config.yaml
hop_length: 160
codebook_size: 256
mask_prob: 0.08
activation: "relu"
head_dim: 32
slots_per_expert: 2
subsampling: 4
width: 256
kernel_size: 31
optimizer: "nadamw"
lr: 0.0011
beta2: 0.98
steps: 7600
weight_decay: 0.1
Rows from block 2 of a small self-supervised audio encoder (BEST-RQ), named by matrix and row number. Rows with one number belong to one neuron. Each number is 128 + 24 x the weight over its row's rms, rounded and kept within 0 to 255. All counts start at 0. Numbers have three digits each. After the name is the row's rms in percent of the matrix's.
After each neuron's rows are labels from the 100 clips, of 14976, where the neuron reaches its highest value: "top examples" is what is common among them; "lies over" is the class under the peak. Only what is clearly more common there than usual is listed. The data: telephone keypad tones over noise or synthetic speech. In brackets: how many of the 100, against the usual share in percent.
# fc1: first MLP up (model.blocks.2.ff1.fc1.weight, 768x256), inputs 128-255
# fc2: first MLP down (model.blocks.2.ff1.fc2.weight, 256x768, transposed), outputs 128-255

fc1.218 093:100118154116120126120123132125146125129137106133104147165134127213167121159149136145109126179132126127118114130149127141127184128129151160106084117128176133127116141113153106127105108128169131134125129147125163109126106129144172116102131126132126130120127151125086119153128078118123122121157128128127124121131140138130027096108111120140131115127131127134103119096118195139128126200122
fc2.218 087:127134116123155123139133154126125121141125159126131162132046139141068125118065118151127127162095132131139129141128129133127156125131149078136116129145112124124095144151129152128128119124182110122122121123149229129126117144129129126129129137114097130169155205129127101129104162146097174163103138117096111100150111128124129128132133143123123112128160109123174120116127101125135133135124
top examples: key "#" (58 vs 26.4); clipping (33 vs 7.7); number of keys: 8 (29 vs 11.5)
lies over: key "#" (27 vs 1.7)

fc1.470 102:138121143142105145147071106109124125121122129116120110127107129146102179121133128130123128171128114129125131127129119226124114103128149127156127104148125123107103130089174117067129126126132116127104128115103091139100105183122127131061120135119126136125154139127127100135130138102129120129113127148099149119101113124104118123148154133070126108088077094126154122129129128123180087147117
fc2.470 103:128124137147150130155100134155132110124107128128174085158161154124154137132128136156114125101138153125132124105139079129136126102104133124102124130121131120116150098130083138163130131145160113141124152136124129167168134094032131139134123087132159130120083113161088110100095129129153142129163113129122103136113103110145126150157141122121110167140135130156129185153125126109129164086124
top examples: mains hum (85 vs 17.7); quiet level (60 vs 28.7); key "A" (55 vs 26.6); number of keys: 6 (52 vs 10.9)
lies over: key "A" (34 vs 1.7)

fc1.720 103:112127130097115138183086109145108125129130138125136144115071095168071121124107141127126127125126078122121134171097127181173143127132129164159129123128142122131116129129127021118129092125126072141110137118127124158127128147124134129078135126154129127055121122137112125148137113104172145062128158104125127124130133152127131124130078107113093130137127136164138161146127156128126122172128
fc2.720 092:179128129156122121126155152033135117203114124126128128170059123157161126112141128174123186153042137128130146093114089125130160127128142105143125110128109123127143124146128117161112147150135170094130136142162121133128116134099133083130120169109134134132130174146102109135124137126128190127126137052097127125157202120136133132138139117138151119093144120091129130118169069138219109136128
top examples: clipping (63 vs 7.7); key "#" (58 vs 26.4); white noise (43 vs 17.3); pink noise (42 vs 17.4)
lies over: key "#" (36 vs 1.7)

fc1.707 095:161132094129098114118124111104122171143122127074114108131121097134131117125127113124135143130140117094127125095131125131176141199168118130126154116139090125165119168099175111121126141104148114113133139131117138181056121173130128129145147078158168156123138147129117142128133105056144153135093136130138131152123151127115148133135127105178128128080135107134118149169062138150124133137130
fc2.707 088:137145156148124123110125145078158104080136140133129113134055122128131145185116132156073147136041130139125183109121112113137166131135130120126174085130156154157128126174127100167102134138096167147140147123153103128144134137120155076126134175130165203146130139128124092150125127124129147121128169050137107099153135135142108131127124113140153114085127180116141123109114095168182138138126
top examples: clipping (85 vs 7.7); key "D" (66 vs 26.2)
lies over: key "D" (44 vs 1.7)

fc1.387 106:139128112147129128101115128114097116086143132094126153117127100134131143135130116127115143124125049121133109130120172138161205167127129105150131131128150066168111115143136113091130120130177130186146156112091109135099122135153113174120097103124125135163155127127108151127126124128142110130128143163119081130133103128108091134122103166108147125097141106133106136129087140119123083130093
fc2.387 113:139133250139128125113141157110186109118107141144146128120126124109083140130123128129046127129033117150133130144131133127164131126133154094139129108155124140128117142132136101129127105124130149116128127130132144136127163157108192120120133181113130124138124152136100116085115128139131127127130130092069118128142128128124102115125134110080129108129132122130163147124116089130168087129120
top examples: clipping (47 vs 7.7)
lies over: key "D" (27 vs 1.7)

fc1.503 111:154127117130112128141110095113128120129136161134110111141127110138089125131148131210125114138108129133163109093130130145140117128093140160148127111129119127128105118103132128097191148142144123128140099127113118128100176152109163051128155055139155143128129127121121130128144103088153131127124122115128120130127148127128168163127128102136127128159126140135173141122143146136149088118194
fc2.503 130:122131128128114164138156129182062110139117071185130129124122159126127118116060124129124130136134182128177123143129152132128123113131124134128145140142127134126143124129127142157130088128128157149125143127141118126222121100101113120159129144134129116154131151165130133123126138127072122130128128157052140138124151158147127110164146137162141132129112145189114088132128133118146151141181
top examples: key "A" (54 vs 26.6); white noise (50 vs 17.3); number of keys: 7 (47 vs 11.6); number of keys: 6 (32 vs 10.9)
lies over: key "A" (35 vs 1.7); key "B" (25 vs 1.7)

fc1.457 105:125128128164093090126113128084080117135129120125101133118167130155172115128119117144120128166131079119117093123136123139130134141112104129141151125120143145157118131116168144124082073144176100093141134129130122142132142174103126204130151142123105131132128136130126157131128133129127138127150144135136138138127129094126125143114095137144127127132138096120131154129096128234190131129127
fc2.457 104:168105130164134108151077130061126122169143131118120132126155116112130094135121074128139128132119116126131134121124055084112147127120127117167120121090139096126131134117074139083065127160093122131144133130120112123128140124130131123139113142144101125122119146090073113155117132112141136111151127134119129100158140147135145118133123147081129128116131132175135145126110074136152039143155
top examples: reverberation (80 vs 25.1); key "#" (57 vs 26.4); thin (high-pass) (54 vs 12.3); number of keys: 8 (29 vs 11.5)
lies over: key "#" (25 vs 1.7)

fc1.652 098:074133130128136138099112126124095129130135167125086124113123106146127116130144129127125180115119112129120111138136114140138123131123132128093119137130151089127115129111119128124134145108151088120161129134132126158134080159132117105155117127129122127132128093116155104184129174086131157126110114131111127123137128128152128121135135127120116113134083110130197123120132122126126124132121
fc2.652 099:129102158111126133141146122119128123128146127099104129133115116170192128138136122106144129125130131125102130128128137139127123134133152127155157126106126108086128154131127089131125044099166128086132165110124120124122130165095128132158127119137084129136134162122122116154174122112126191121164126147156129125134136178129111161116145097153133135157120108129119134138135098131074126119126
top examples: quiet level (79 vs 28.7); speech (61 vs 35.5); key "0" (55 vs 27.3); mains hum (51 vs 17.7)
lies over: key "0" (28 vs 1.7)

fc1.209 107:100149127181144121106123129130145121136112133129171128126121151131128097105099118129109153148129126127146151112137202163142125140140134138136117120107093112126125136146157080143138135074116142123123126162127068135085073084122107127086173111114140128112113123094133147159163159107181159094140124140129118082123114133088164129124134128134071129087129102128097159090133180184113133137149
fc2.209 101:199183146168158118123102128103137101125120169120126051130139126131128138127130126128145153113073144129133116107125128092125092126109124097123148110125123120135137114131114107134170058092120126155149103134152135133136113135212137118139127095124127143127094102167107119143128107100157128121154207131133112126116187134112128122166133117127133144168134138144144161125127124127204126128101
top examples: mains hum (95 vs 17.7)
lies over: key "#" (31 vs 1.7); key "9" (26 vs 1.7)

fc1.72 105:134128128120125129132101093115132174120145149081108186145119109170122127140148125129135127147121129127136122121112119192115111149123157186196095088080125112094108118186146133105151143127134133118174118131118128139109077123114141129127132121129116193130128135133123116152142122077121142134130128126135127131117117104146122159099131127101156113125123105102128127127111115142116131058109
fc2.72 093:142104059107122127134134121142108188128156117106137132090131162136105140095129116109211114118132085126122110144130102162072131159114090129120122127126133078064133113114153136114116161119130142125138127119075229128145121096131143129131143115117131097096151101129170188130127142121142099176120086100125094117119119102130153101113132092124130132157130125097133147116122098139114127173128
top examples: rumble (45 vs 17.7)
lies over: key "2" (27 vs 1.7); key "3" (25 vs 1.7)

fc1.169 097:106113141128132159127108088156109167084124151121173125124124128135153128079151127130116124131125116123128120130189130170126083128124110155140064133136137113113116149114131129123138205153123101080122125121110130099111122132127125126122128129127129115074127113110136105128127139113115122118110121128118143092071070142129114130098135118121126174157112125111126132118125128168122063133087
fc2.169 084:126115113130124059123131132079107155154125122090126110122080128129114126150120113117145140105124103097115092142056152114130141148162119130139133122130135139112125129127128144070089113134172131093167147133122122147128128084141069145152157152133105138119154122147174139124126135098137135115118135126127131152121128124127136129120144128093149137178130137123115131135135140155097136130130
top examples: rumble (87 vs 17.7)
lies over: key "D" (27 vs 1.7)

fc1.522 107:131135116121100149079128066146134164128158131108110116086186131090112129098134136172145122128126127161131128128108130147132051167126091143134103167131159138128111125096140111122110206133162127123128127128118099137123125130104116109125146108140134148129122096127186128120125129116128099117127105061147107106113128122133128128071111162135136116114133084127126117134121127125131131138133
fc2.522 140:169108124136111123117126134111124128136133113167132127161130193081122126126127122165114101134132143166139126134095127128120128137075121121130116131128099119109107121185121130129129128156116147125125115133134127120199155111124127131122104140154129161126128141156168138126124138104053127117151127127090126132130157132147134115182082143191135161126138123128149130132132092102129197116220
top examples: reverberation (95 vs 25.1)
lies over: key "B" (27 vs 1.7)

fc1.0 112:113129125100128132173123095148134136145092126126136094111103115127129130148123129112125133141127132129101139065129131131128127115137096129142128093130139138126125124067109086127130087099116124154146127154127109146122097162122116113109125102196129143125174093128122146126086103143124110133091154126126131120136154130105130127078152124138148100121118140131132143155127140151182114097122
fc2.0 098:136133108146127133095148148135119068132145129123114127134130122159108137151059113123123139138117137163132167162131119050120124104146188122143142127133115129132116155151139127142143162127167139126142137077153166112159114128098125128134135202113131116127105128147130124125164131200111143172144124115092127140115121115238126151134162148113138155147144046129101183113126164114126127136118
top examples: key "D" (62 vs 26.2); clipping (42 vs 7.7); number of keys: 7 (36 vs 11.6)
lies over: key "D" (28 vs 1.7)

fc1.39 109:099117127115166082100075128086110114162129126071130132144124135155125125144120126170166130108129092121107126075156107133143121126100141122177126165129079125115105140137115092144120134153126117116128131126112108126125142128069128132107192133105131155113139105125127125128127124125135158105137202160128122167063166124122125131162175128127117129128107082137128119072085147129119118115097
fc2.39 111:125121135126129121122119132100140119137110157127105098140187128114173146166126136129125126127133131147113149123144107124135127112100131139100182128130132131099132133146128114155121107143143119116205117168146134130155136119139112070101118126130103150180115151150125112140112143122133212120175123117121114106124178130118109136131083122144120138126117131121128174150150126134141137126141
top examples: number of keys: 8 (29 vs 11.5); number of keys: 9 (28 vs 11.1)
lies over: key "#" (29 vs 1.7)

fc1.157 092:139123141127123130077089118130126137163151137069125136157123127124110131127144091146114096198160093126109135111121115130116064173128098196122147125145141067096111157154105126138129172120149126087126148113128127130118157130087084129131134092154139123096145129087124137099134125127143119128140135096132132136114124133179133161129178130131129129124118090160130123128116125131147091168127
fc2.157 097:132135128137121166118123129121112133131120132124127102128111129126129123127109090086160131132126115135125132117149121128143125128162135082129132135125136121129115051128133128130130137129137126082124129105134205222134131126145094147148129134116124129155119128162148087113125125125135160116134114106125135127049073126131125128130129140140122170128158127100119134143140133104125128124128
top examples: number of keys: 9 (30 vs 11.1)
lies over: key "A" (37 vs 1.7)

fc1.565 096:100129128126129074117123126126125120122139130104109186117098113127138130139194095121130135182125070127117114128127155132134114129115113151110119170139112131141128124119140126122127124119142128130089126127134119117123116158135138129125128137145128131111066125126140137117130128128124131154126165185118141136127107135167128134115114122104132086124110104132147157093048159163127070181121
fc2.565 093:152122137136143171110200142116190114128124136128126122123129127157112125131126110124116119131084116116154094119115146138130127127118126117134124044159135128125125104140133105127144078105133145127136125128209170158124132129138140130126129135136068144135133136144141117154122131109125178132137132148126130128129101172115122131136129088098124150131129140129133133130149127117152130132127
top examples: quiet level (79 vs 28.7); key "#" (72 vs 26.4); pink noise (49 vs 17.4); first key: # (30 vs 6.1)
lies over: key "#" (32 vs 1.7)

fc1.569 104:164129145125106097135129124114127130197146126124118132130084115178127097128109127176144174134129089122131178134131128142121100160110133126127126120132107116108129152089133099151116122088191127134132108163126145111107123135126128086149140115128131111120180125128128121129128150128129129161131127109078138129115121121123154127139144141126156101063128128122078127114117197181124115156057
fc2.569 090:149134122090122111127119099069137149118135134129124145120146124121120128100130128116161116108127127093124164123129153170127132132069096137129155121098156123103112108116076113116130168137124111125149128124116128123102158102098131156130113130128123159128148124149127144138130142103136144108129146124128132095039111114188105164126115127120115168002126143125103178135125100156124133125141
top examples: mains hum (77 vs 17.7); key "#" (57 vs 26.4)
lies over: key "#" (40 vs 1.7); key "0" (32 vs 1.7)

fc1.578 098:105131148146139118138127057101127109069127131113133128119132131163110105134139117157109134144110132127130113102128128107143125135124112143135133051144129130111155135119110096117115116118131121098156127133124127129143128161126130118083131140078139124141131170109090122151128125151137146119130087130128125144149127118105119147206026126114128114151131120142158128099129134210115055165132
fc2.578 104:115125139110096086125109086128125180152068136131157151126100120115124143117127132141128151175105075139127100120139103130139165127140171086136136193127144134142119127133091096127075133130132097109120128127128103067122115136188107126097121143085117127196154161151127077103128134139139147102128125074132132081123145112128139099116116169096120096081203137063146172124192088133173126129128
top examples: key "#" (81 vs 26.4); white noise (64 vs 17.3); thin (high-pass) (52 vs 12.3); last key: # (28 vs 6.4)
lies over: key "#" (46 vs 1.7)